python train.py --model="class-conditioned image flow-matching model" --dataset="rosettes with rotational symmetry" --train_examples=195000 --image_size=32 --horizontal_flip=true --conditioning="class" --arch="unet" --objective="flow_matching" --cond_dim=128 --targets=["mirror"] --num_classes=2 --cond_dropout=0.1 --logit_normal_time=false --norm="groupnorm" --activation="mish" --weight_standardization=true --widths=[64, 128, 128, 128] --blocks_per_level=2 --scale_shift_norm=false --attention=false --upsampling="pixel_shuffle" --init="small_normal" --residual_init="none" --optimizer="muon" --muon_scale="original" --lr=0.035 --momentum=0.9 --nesterov=false --orthogonalizer="newton_schulz_5" --adamw_lr_other_params=0.00077 --ema_decay=0.99 --steps=5700 --batch_size=64 --epochs=1.9 --lr_schedule="poly" --final_lr_fraction=0.01 --warmup_steps=1140 --weight_decay=0.03 --adamw_weight_decay_other_params=0.01
Rows from block 8 of a small class-conditioned image flow-matching model, named by matrix and row number. Rows with one number belong to one channel. Each number is 50 + 12 x the weight over its row's rms, rounded and kept within 0 to 99. All counts start at 0.
After each channel's rows are labels from the 100 images, of 14976 (inputs lightly noised), where the channel reaches its highest value: "patch colour" is the nearest of a few named colours to the mean colour under the peak; "responds to" is what is common among them. Only what is clearly more common there than usual is listed. The data: rosettes with rotational symmetry.
# convs0: first 3x3 conv (model.decb.0.0.convs.0.weight, 128x256x3x3, standardized in use, each kernel summed), inputs 86-171
# convs1: second 3x3 conv (model.decb.0.0.convs.1.weight, 128x128x3x3, standardized in use, transposed, each kernel summed), outputs 64-127

convs0.99:72 23 44 44 55 55 44 58 47 53 58 50 48 49 64 45 58 52 56 55 35 40 36 64 61 37 73 57 55 75 56 40 44 57 50 59 52 42 34 54 47 35 38 47 55 42 57 52 72 62 79 76 55 30 56 43 50 57 33 28 47 41 36 52 57 50 54 56 50 65 51 39 59 30 36 62 47 69 30 53 56 64 39 63 52 49
convs1.99:41 36 70 56 52 42 53 62 51 45 48 40 47 41 43 56 58 27 61 53 57 64 46 31 32 46 50 51 45 45 57 61 55 38 69 39 47 66 43 40 48 50 33 34 31 62 47 42 80 32 49 52 66 38 67 41 57 66 39 52 53 44 55 52
patch colour: black
responds to: dark

convs0.100:70 43 28 43 36 55 65 49 40 40 43 43 58 39 38 34 51 21 42 49 23 46 46 40 43 40 39 58 45 61 58 35 38 50 43 54 37 43 29 36 35 34 43 58 41 58 77 60 44 52 66 61 49 57 79 67 64 46 57 51 54 47 47 56 65 83 27 51 55 57 67 62 74 53 60 53 53 49 64 69 43 47 60 70 48 51
convs1.100:54 60 39 69 49 52 73 51 63 46 57 87 77 42 59 46 27 38 49 51 75 42 57 30 56 47 55 54 53 57 51 48 60 40 59 45 47 49 57 43 37 45 42 41 42 59 65 29 68 67 55 50 48 53 59 75 53 44 59 67 18 34 36 48
patch colour: pink
responds to: pastel

convs0.12:21 77 26 54 43 79 62 43 58 55 43 62 50 49 47 44 70 28 48 45 51 37 45 34 44 62 38 39 52 43 39 46 49 57 46 55 51 17 53 35 33 38 49 58 38 53 59 64 44 36 68 52 57 38 69 59 46 41 48 48 46 50 56 50 67 54 37 57 47 33 39 62 61 39 47 43 61 61 41 79 40 42 48 99 41 65
convs1.12:61 72 52 81 63 60 54 47 46 57 72 63 59 49 38 49 33 47 45 44 69 57 54 43 44 57 39 39 36 57 29 39 66 67 48 23 32 51 51 58 64 45 56 61 44 50 33 35 48 35 48 34 25 45 58 48 48 21 59 46 39 25 48 42
patch colour: pink
responds to: pastel

convs0.22:47 42 45 48 42 33 40 36 28 74 49 60 46 41 33 45 60 44 61 36 55 40 60 59 26 52 36 44 48 51 51 55 51 71 45 58 44 62 64 54 42 54 67 69 65 34 47 57 38 49 45 65 46 57 28 38 47 50 60 31 54 46 62 57 51 47 71 29 59 72 51 29 63 59 58 61 58 49 58 24 75 36 34 34 51 49
convs1.22:38 58 64 47 69 45 32 53 53 41 59 53 50 59 27 52 47 82 44 59 52 61 26 54 76 37 84 50 65 45 50 62 43 57 33 50 48 58 51 54 53 60 49 58 52 41 52 31 43 56 45 45 46 53 39 44 52 41 45 55 70 27 63 46
patch colour: grey
responds to: pastel

convs0.20:70 38 51 56 42 46 44 53 39 55 36 40 42 28 48 47 41 36 36 41 46 25 49 59 26 37 33 57 49 55 60 49 40 61 39 49 49 65 59 60 38 71 56 50 55 60 47 44 44 65 49 81 44 58 51 33 43 40 35 48 53 51 47 57 23 42 62 35 38 50 61 43 47 42 58 49 47 41 42 42 80 61 57 36 44 36
convs1.20:59 34 62 43 55 38 35 55 44 41 59 40 53 52 38 63 33 44 49 65 60 75 42 55 78 34 62 49 54 32 48 55 47 45 46 49 52 49 40 54 41 75 39 39 47 59 55 52 45 65 42 56 18 63 49 61 51 66 55 60 56 48 59 58
patch colour: pink
responds to: pastel

convs0.38:42 62 50 53 37 56 49 55 45 32 45 38 64 29 64 33 57 47 42 49 46 52 44 30 57 52 48 53 31 31 63 40 45 49 37 42 69 54 51 42 58 54 51 78 57 37 21 64 76 53 33 62 50 65 34 57 42 51 65 58 45 50 52 60 55 39 74 32 64 67 39 43 54 51 51 60 51 74 46 30 62 58 68 45 61 32
convs1.38:19 36 38 54 15 69 41 50 41 63 66 39 59 60 48 38 42 70 43 69 41 51 40 60 56 54 56 41 58 63 42 63 54 60 41 48 35 68 55 61 56 45 53 66 46 52 70 63 63 45 50 28 48 54 51 49 48 43 60 70 57 43 50 45
patch colour: pink
responds to: pastel

convs0.115:33 39 46 55 47 42 51 53 45 55 54 54 51 25 42 37 48 43 45 52 45 43 43 47 45 44 54 35 61 63 38 46 52 38 45 32 27 50 49 54 50 44 63 36 31 43 54 61 58 50 58 58 63 43 46 55 60 62 66 58 49 48 56 53 43 61 35 52 38 24 52 59 42 34 39 67 59 53 51 60 23 60 31 52 42 75
convs1.115:62 50 56 51 56 56 49 54 29 58 49 61 69 49 40 63 43 15 50 35 49 38 38 53 36 43 41 42 20 26 50 53 59 54 48 42 51 45 50 41 57 54 50 38 69 40 58 68 37 36 55 37 24 54 43 28 51 44 44 45 31 48 60 59
patch colour: pink
responds to: pastel

convs0.60:32 57 48 27 56 35 33 63 41 28 44 66 41 45 47 57 53 73 22 56 59 65 49 63 44 55 34 44 22 44 53 57 23 44 39 24 50 49 56 75 50 31 43 44 51 63 49 66 49 59 26 28 45 44 61 55 54 48 68 47 42 46 57 47 39 49 40 53 53 69 58 50 52 51 46 42 46 44 52 63 51 78 73 49 51 33
convs1.60:45 46 14 43 35 51 66 58 44 24 53 34 58 55 40 29 47 50 45 47 39 54 61 51 62 51 57 48 55 49 24 63 41 62 55 41 59 33 50 52 29 42 43 48 47 52 58 55 68 75 52 49 37 40 52 61 45 61 54 75 60 81 58 76
patch colour: brown
responds to: grey

convs0.71:52 60 51 46 65 46 45 36 64 54 43 56 42 11 50 48 46 49 53 53 51 51 62 39 41 46 32 58 51 45 49 71 74 42 34 44 49 42 41 65 45 49 45 28 48 72 49 36 59 35 43 44 50 55 61 60 72 38 41 51 47 24 39 51 45 45 69 41 28 41 35 62 72 59 52 18 59 42 42 48 47 46 45 59 51 64
convs1.71:36 48 57 87 61 64 51 44 57 75 67 29 51 56 60 57 60 57 50 25 41 48 41 54 10 61 49 45 48 54 38 55 44 40 61 62 41 50 48 64 62 52 58 52 54 47 44 76 29 32 46 36 45 44 28 37 33 33 47 37 38 38 65 34
patch colour: pink
responds to: pastel

convs0.35:29 50 58 57 33 45 50 47 53 65 42 29 40 62 45 40 46 34 61 31 50 67 39 38 37 32 37 31 28 41 59 45 57 47 38 32 40 50 55 40 48 44 52 58 63 53 53 67 69 39 20 28 48 61 40 63 57 56 83 55 44 57 58 58 59 61 82 30 54 48 42 51 65 60 53 51 72 67 79 21 53 46 53 27 65 40
convs1.35:21 67 42 52 38 50 59 45 28 47 61 41 40 54 61 47 43 60 42 66 43 58 41 67 54 53 33 32 53 53 46 48 45 73 19 64 70 43 57 52 49 48 54 34 46 51 37 56 73 67 49 58 43 76 44 67 44 32 71 63 72 44 59 66
patch colour: grey
responds to: off centre

convs0.70:53 58 51 66 38 47 58 58 42 41 43 59 47 38 46 40 63 42 45 15 49 41 51 53 36 43 43 36 38 23 47 68 35 57 46 34 54 31 54 31 63 40 60 38 25 41 69 47 44 58 57 63 53 40 69 76 66 41 55 57 42 25 49 54 68 58 51 57 49 51 49 53 44 58 40 51 55 44 52 69 39 70 64 64 38 56
convs1.70:60 51 57 74 51 66 57 44 39 58 52 51 69 54 52 73 50 43 63 50 60 22 54 30 51 36 29 42 30 49 36 42 60 49 43 56 71 59 48 56 46 41 48 56 48 57 61 66 50 53 46 47 27 55 27 48 48 67 52 44 45 49 51 47
patch colour: grey
responds to: grey; pastel

convs0.0:67 55 68 43 72 52 32 36 46 48 36 50 55 51 57 52 61 61 64 54 67 47 44 49 51 54 56 56 48 39 37 69 55 47 84 62 64 58 81 62 54 45 54 66 67 57 47 55 62 44 40 65 36 66 54 44 38 41 36 37 42 47 52 53 54 33 47 27 50 57 40 53 47 50 41 42 29 48 49 67 78 40 40 70 46 42
convs1.0:44 55 50 42 60 43 42 58 67 19 44 70 69 56 38 68 46 54 50 64 36 69 28 64 43 45 55 55 48 42 55 73 59 36 55 50 37 47 59 50 42 53 43 27 67 40 42 41 49 60 52 39 67 35 46 59 52 30 39 22 41 44 41 40
patch colour: pink
responds to: pastel

convs0.62:50 66 44 42 44 49 43 85 45 61 46 42 50 66 61 48 70 30 64 44 36 51 35 60 53 48 36 47 53 51 39 49 65 57 54 65 58 53 54 45 70 61 36 53 23 47 54 48 41 40 24 33 34 51 51 55 36 43 60 53 24 45 34 40 39 56 60 25 21 53 53 52 38 38 51 29 37 38 56 54 56 62 59 67 44 52
convs1.62:47 42 66 52 64 63 47 62 60 40 60 44 51 58 63 51 25 76 44 62 70 44 55 54 38 45 55 41 42 72 24 61 51 41 58 34 56 44 70 59 55 64 67 63 30 48 35 25 54 29 68 69 48 50 58 37 41 42 63 47 57 39 63 48
patch colour: black
responds to: dark

convs0.23:53 69 48 40 56 46 52 37 44 44 51 47 62 50 31 47 51 61 53 55 68 65 71 49 56 52 57 41 42 43 57 55 37 44 41 38 48 56 60 70 46 48 55 40 32 54 47 35 29 46 27 43 38 62 36 46 36 58 45 22 50 56 49 43 47 51 38 71 45 54 48 46 45 35 57 87 81 74 37 46 45 21 29 34 68 52
convs1.23:30 52 52 38 50 68 33 45 49 55 35 56 59 56 54 34 47 49 38 57 56 71 56 61 48 39 40 69 63 43 43 54 51 00 33 58 47 40 48 56 71 48 29 34 54 54 60 41 40 44 63 51 43 34 53 62 67 55 54 73 57 55 44 58
patch colour: brown
responds to: earthy; ten-fold

convs0.7:60 34 42 66 40 56 53 30 52 64 59 51 57 41 39 59 33 45 42 48 31 54 51 42 23 53 36 52 40 55 51 65 35 56 56 47 32 51 38 41 41 51 36 66 76 55 45 74 66 49 66 61 68 49 57 62 67 58 38 45 42 63 51 53 54 54 48 70 63 50 49 46 66 49 57 66 51 52 35 56 35 42 49 59 56 55
convs1.7:26 62 35 64 29 57 70 33 31 81 41 58 40 59 66 48 62 59 43 39 59 30 46 49 30 37 47 49 45 43 38 47 52 67 46 66 34 36 40 52 58 36 47 41 54 47 54 74 71 65 48 55 41 59 38 60 47 44 51 41 32 60 54 56
patch colour: grey
responds to: grey

convs0.75:07 48 65 60 45 38 56 71 65 56 57 46 63 33 53 59 70 66 61 48 66 54 72 51 59 47 49 44 29 51 47 57 54 56 35 62 62 60 61 67 52 63 50 48 45 46 53 42 45 53 46 54 42 49 50 40 46 43 39 41 48 51 68 52 46 46 42 66 51 47 54 37 50 48 42 75 51 48 39 34 27 36 48 37 45 32
convs1.75:57 26 47 64 28 70 41 51 35 41 34 49 61 40 46 65 33 43 70 77 54 50 63 60 59 32 48 81 36 48 69 67 47 48 45 47 46 65 56 47 68 60 58 60 75 60 51 44 58 51 67 63 68 48 58 49 56 48 29 57 35 62 53 70
patch colour: black
responds to: mirrored; dark; nine-fold

convs0.125:63 36 77 55 53 53 52 55 61 49 32 47 52 60 55 33 64 71 72 41 74 51 58 36 47 38 63 44 57 47 56 62 56 55 48 55 74 27 62 49 23 47 58 56 32 77 48 50 55 45 36 59 62 55 45 61 41 34 41 56 49 67 40 34 59 53 23 73 66 46 59 59 48 49 60 51 73 40 57 48 34 44 50 42 40 54
convs1.125:45 46 34 31 65 66 56 52 61 39 33 69 49 53 53 55 56 37 40 32 58 50 46 60 54 46 53 70 48 42 44 65 37 55 42 33 53 33 48 44 39 71 48 45 62 67 54 71 33 61 52 37 39 57 60 65 52 50 44 36 49 48 44 77
patch colour: pink
responds to: pastel

convs0.45:47 55 52 50 57 62 42 44 45 42 34 59 64 54 46 29 42 61 49 35 63 50 40 41 63 61 69 62 56 45 32 50 53 41 69 51 60 78 48 64 72 45 56 71 50 69 45 53 69 46 46 46 47 75 52 41 52 51 43 29 43 46 63 34 65 43 36 75 74 42 38 39 62 48 39 82 59 53 58 37 39 43 37 22 74 65
convs1.45:47 51 36 55 49 41 60 34 38 36 31 52 58 65 41 46 54 60 48 72 60 73 58 65 61 51 41 33 77 46 49 59 61 64 59 63 50 68 38 46 61 58 42 63 52 61 60 56 33 46 38 53 44 51 53 56 52 59 37 48 34 68 32 67
patch colour: black
responds to: pastel

convs0.29:99 40 53 41 51 47 48 19 41 55 43 61 47 56 48 58 28 52 65 46 42 45 38 09 73 58 50 34 72 46 56 32 56 45 47 71 49 40 38 41 68 43 56 49 44 60 36 42 42 68 54 83 60 46 41 41 55 53 35 50 58 31 40 57 45 44 37 41 53 38 43 39 47 55 58 65 48 41 51 46 67 53 35 48 50 53
convs1.29:55 25 62 35 43 66 35 36 56 71 51 52 45 48 37 51 58 46 56 60 57 59 42 54 55 46 28 60 36 32 50 50 45 50 38 36 52 75 46 54 63 47 47 45 58 49 53 46 29 46 55 46 39 54 53 32 75 70 52 55 39 40 56 44
patch colour: pink
responds to: pastel

convs0.118:58 53 46 42 41 63 60 77 71 59 62 36 64 44 59 44 64 57 87 46 66 51 54 59 57 54 57 39 59 43 42 37 56 52 52 73 91 72 38 49 67 60 50 38 24 39 43 56 36 37 38 26 54 38 36 49 59 36 53 67 51 35 31 49 39 48 69 42 37 42 45 56 47 49 44 45 53 56 47 41 68 43 49 39 41 63
convs1.118:55 52 76 34 42 46 54 60 45 37 55 47 44 50 54 52 40 65 47 59 70 64 60 45 57 57 56 52 65 73 35 59 58 48 73 48 73 58 46 49 65 62 60 57 50 63 77 33 50 40 43 59 42 52 55 31 37 51 51 77 60 71 50 43
patch colour: black
responds to: dark; three-fold; order: four-fold

convs0.104:58 46 31 41 52 57 59 66 45 50 56 58 62 23 61 35 66 48 44 53 41 39 38 50 52 34 45 60 61 64 72 39 50 43 45 68 37 60 51 47 58 40 43 35 49 40 48 42 60 58 77 80 51 36 40 42 36 50 45 38 48 36 36 41 65 66 54 61 42 39 56 56 47 44 44 55 58 54 42 41 62 34 34 33 55 57
convs1.104:43 48 47 51 55 34 33 62 66 34 55 58 39 28 44 37 48 59 58 35 54 43 63 35 56 47 43 63 68 66 56 44 61 26 53 42 20 57 43 43 23 46 30 42 41 42 47 30 52 47 61 54 70 40 62 44 54 55 52 47 50 38 47 37
patch colour: black
responds to: dark

convs0.121:40 63 57 50 47 44 70 67 60 85 66 61 31 44 66 69 52 63 54 38 70 55 63 70 41 47 36 50 47 56 41 65 71 57 63 58 56 70 64 43 60 62 52 24 64 44 53 55 54 51 58 43 61 33 52 55 56 60 45 42 55 42 46 41 48 55 57 54 46 46 52 49 53 52 37 51 43 37 30 40 25 30 44 54 51 28
convs1.121:49 46 56 55 58 48 59 62 57 65 46 40 51 33 41 52 55 85 60 69 48 45 56 52 60 48 46 51 70 60 36 52 41 70 58 50 56 40 55 60 49 53 70 67 42 42 46 60 43 44 49 72 26 41 71 23 68 46 61 66 65 56 44 61
patch colour: black
responds to: dark

convs0.109:24 74 41 45 67 71 35 54 51 54 51 67 61 46 55 27 67 52 75 44 47 41 58 42 54 56 60 64 46 56 44 18 59 40 47 65 36 47 59 26 50 33 40 61 66 67 62 65 72 51 66 60 59 38 58 52 47 51 42 36 56 25 51 60 73 58 37 53 64 64 46 45 65 50 46 47 27 69 36 52 58 25 56 39 42 53
convs1.109:45 66 66 74 62 38 49 37 36 41 45 51 53 72 55 59 71 59 63 72 41 57 43 40 55 62 54 48 48 59 55 50 41 51 50 42 60 80 43 37 59 31 53 48 55 47 30 36 57 45 58 49 75 38 65 36 44 56 37 58 52 56 35 64
patch colour: black
responds to: dark

convs0.24:25 44 60 57 61 54 57 42 58 66 39 55 51 12 40 63 65 40 35 41 46 35 53 52 29 37 50 37 41 56 44 78 52 57 55 41 62 39 50 41 49 36 64 59 56 61 50 54 44 56 62 37 57 67 42 49 44 80 69 58 66 59 61 56 48 53 54 61 48 65 45 34 45 46 56 52 53 41 60 20 68 31 30 45 40 36
convs1.24:49 40 60 45 51 51 57 55 51 69 48 45 47 49 46 49 47 37 31 43 49 57 38 44 83 59 53 42 74 53 47 66 61 66 55 29 46 50 49 56 48 68 49 45 46 49 60 39 29 71 29 40 34 68 33 79 50 47 47 53 54 42 57 38
patch colour: grey
responds to: dark; three-fold

convs0.25:39 49 49 42 41 63 60 46 49 51 49 36 63 48 43 43 69 39 48 49 37 44 66 62 51 60 56 54 52 45 34 62 34 46 54 58 64 46 65 43 34 41 80 55 53 59 45 32 29 43 20 37 39 64 58 53 70 73 72 50 59 76 67 58 32 52 53 59 54 68 54 46 39 39 61 43 52 38 48 27 64 47 34 48 51 37
convs1.25:41 71 47 44 56 51 34 37 64 34 56 26 49 53 48 37 70 39 39 34 62 69 52 56 63 52 47 60 57 53 54 60 42 38 61 32 63 56 46 44 45 60 33 51 44 47 61 27 43 77 44 31 56 51 45 54 45 51 44 59 42 60 39 37
patch colour: grey
responds to: off centre; pastel

convs0.113:59 54 61 43 50 60 51 43 62 75 31 54 52 65 42 62 55 31 70 39 71 29 65 56 69 61 60 44 58 37 38 35 59 58 53 65 42 65 76 40 61 29 57 49 32 42 36 61 43 39 68 33 56 53 54 47 55 43 60 50 50 48 47 55 42 52 74 44 29 20 37 54 47 53 32 38 68 43 61 58 39 54 35 70 46 78
convs1.113:45 58 70 80 53 52 60 60 59 51 38 66 61 40 58 53 57 60 56 38 64 64 63 76 33 55 64 44 59 67 45 79 52 60 52 57 64 64 38 51 81 52 50 51 75 50 47 31 60 45 50 45 28 37 63 34 54 27 41 46 33 65 48 39
patch colour: black
responds to: dark

convs0.94:33 37 37 65 57 49 45 55 49 35 59 59 33 59 57 69 30 55 35 39 40 55 40 60 44 35 51 22 53 51 30 42 70 47 41 31 44 44 28 67 62 61 48 38 50 51 56 46 43 55 65 76 59 47 61 52 49 53 67 67 46 55 52 67 28 62 63 67 43 42 63 49 41 48 52 54 44 31 61 58 48 73 44 68 27 44
convs1.94:68 33 49 60 63 50 59 47 53 64 53 26 52 48 36 62 80 35 47 25 46 25 57 45 29 44 55 36 41 50 54 43 47 71 57 51 54 50 51 53 63 48 59 60 46 46 43 67 51 52 50 42 49 55 43 65 48 38 52 52 49 56 39 32
patch colour: grey
responds to: pinwheel; five-fold

convs0.36:21 50 44 44 71 66 34 32 54 29 36 53 56 61 31 37 55 48 53 33 45 53 55 40 42 43 66 52 46 43 42 57 51 69 51 54 64 43 37 51 23 61 57 47 47 71 49 56 49 49 29 29 29 66 30 58 34 61 69 51 51 62 66 73 40 59 68 71 48 39 33 62 49 51 57 50 53 48 75 44 53 45 50 43 55 77
convs1.36:61 61 31 35 39 52 41 71 66 48 67 43 24 48 30 36 58 45 38 34 35 50 54 48 56 70 38 43 61 60 62 59 55 72 18 64 42 53 60 46 56 80 43 35 41 36 54 55 71 47 60 54 48 47 64 55 36 40 57 55 58 44 56 54
patch colour: brown
responds to: grey; ten-fold; nine-fold

convs0.90:38 50 52 87 41 55 60 43 43 31 55 65 53 27 70 58 51 38 66 47 38 67 61 59 45 46 56 87 38 43 68 54 58 57 63 71 60 52 57 42 45 55 43 50 50 36 54 37 33 59 36 50 56 45 59 51 50 38 34 76 50 50 65 55 47 47 51 37 56 64 63 51 43 51 42 48 25 44 57 45 47 57 44 39 41 53
convs1.90:37 45 64 69 67 40 41 46 35 25 52 37 30 64 46 53 47 54 58 56 51 36 40 39 54 64 65 81 43 56 60 56 53 68 57 71 62 62 54 43 52 48 52 56 38 66 42 63 63 51 59 61 74 39 40 78 30 44 45 45 50 56 44 61
patch colour: black
responds to: dark

convs0.110:65 50 55 41 53 57 27 52 51 37 35 29 60 57 51 35 55 37 61 36 39 27 48 27 66 42 64 47 45 49 60 37 45 49 68 78 59 61 58 46 37 37 36 45 39 53 76 58 70 35 60 88 64 37 42 39 34 58 35 50 54 30 33 46 54 46 61 59 64 32 58 47 53 37 38 46 60 61 35 68 53 44 41 50 42 53
convs1.110:51 62 53 54 67 39 38 38 49 30 57 54 47 56 51 40 48 67 56 50 62 55 56 38 46 67 47 84 58 61 58 56 58 60 65 28 29 59 52 31 55 35 52 44 49 45 52 22 62 44 67 47 87 44 49 62 44 41 45 61 47 58 30 36
patch colour: black
responds to: off centre

convs0.9:32 41 34 51 23 64 52 56 46 43 50 61 48 50 54 49 55 32 55 48 41 38 53 48 32 29 46 64 30 36 60 54 18 48 34 51 37 45 39 65 29 48 42 61 62 56 46 54 73 42 49 35 42 49 51 52 71 70 63 49 70 57 48 44 72 57 63 67 72 53 33 45 55 40 47 60 48 54 59 57 34 64 33 52 50 44
convs1.9:45 61 52 48 22 29 48 47 38 80 51 52 33 58 39 43 37 47 41 56 63 54 60 56 64 61 47 46 48 48 40 53 63 52 60 63 30 49 42 51 69 36 66 43 53 41 64 49 72 56 31 66 53 38 40 66 36 52 41 33 55 51 46 59
patch colour: grey
responds to: pastel; four-fold

convs0.97:61 39 75 40 56 46 51 47 67 52 50 42 49 49 57 30 53 73 56 59 64 49 30 68 57 45 52 46 64 47 54 50 67 52 70 56 45 51 64 63 47 52 37 45 64 51 62 57 37 29 48 56 25 52 49 22 33 43 37 36 33 38 40 45 58 42 44 49 40 57 53 48 61 57 40 20 54 44 60 57 64 52 39 59 41 51
convs1.97:51 52 56 46 59 48 46 56 79 14 62 68 62 44 51 61 52 63 58 53 48 53 32 62 37 64 58 72 59 52 60 65 46 26 64 58 55 41 54 47 40 49 54 27 64 53 32 33 41 56 55 49 74 26 57 47 61 34 40 23 49 47 39 34
patch colour: pink
responds to: pastel; mirrored

convs0.101:58 56 49 45 40 42 36 46 50 35 59 61 56 78 65 48 31 59 61 71 56 42 41 35 74 60 54 31 88 68 61 34 63 53 57 69 62 86 59 30 80 66 43 59 53 49 53 52 63 51 57 64 49 46 61 46 42 44 47 32 52 43 52 54 64 58 57 49 62 60 61 60 60 51 32 45 44 52 46 49 34 34 28 42 46 32
convs1.101:68 58 53 57 72 54 50 52 66 52 55 32 59 46 71 42 70 53 54 26 20 38 43 49 48 36 34 39 71 44 48 38 40 60 54 49 52 48 37 61 50 41 48 55 43 55 51 30 34 26 37 52 63 37 55 35 54 59 32 54 63 56 41 24
patch colour: black
responds to: dark

convs0.44:34 60 43 50 70 73 36 42 28 35 49 51 66 40 43 58 51 53 39 49 25 49 34 48 57 44 50 71 50 75 65 44 43 34 31 34 46 56 27 59 44 51 55 49 36 62 46 70 44 61 50 29 69 51 52 66 87 68 75 41 53 43 46 40 44 55 41 48 47 37 50 43 64 63 69 41 47 57 54 32 44 31 37 28 61 35
convs1.44:38 80 58 38 38 56 39 53 48 76 47 63 59 58 52 41 57 29 41 59 34 46 70 47 41 36 49 47 48 52 57 45 55 85 47 41 51 40 61 45 30 49 49 42 64 61 36 39 67 33 55 47 23 74 51 44 42 59 54 50 51 63 53 61
patch colour: grey
responds to: pastel

convs0.102:54 54 54 43 57 41 32 93 73 64 47 54 51 45 40 41 47 42 72 48 49 46 30 57 63 44 58 64 57 62 43 41 62 51 37 75 75 76 42 46 42 38 48 46 64 52 50 50 47 44 48 66 43 56 35 51 55 62 65 59 53 44 38 40 55 56 52 37 46 66 37 54 61 49 45 17 36 44 62 44 48 44 36 37 37 40
convs1.102:41 48 56 45 62 46 60 64 58 31 49 46 50 66 53 56 51 61 51 51 63 60 60 47 47 58 63 87 36 73 66 65 64 26 69 29 60 55 50 40 32 25 44 47 55 39 20 25 70 46 59 61 75 51 62 29 56 50 60 50 57 54 52 39
patch colour: black
responds to: dark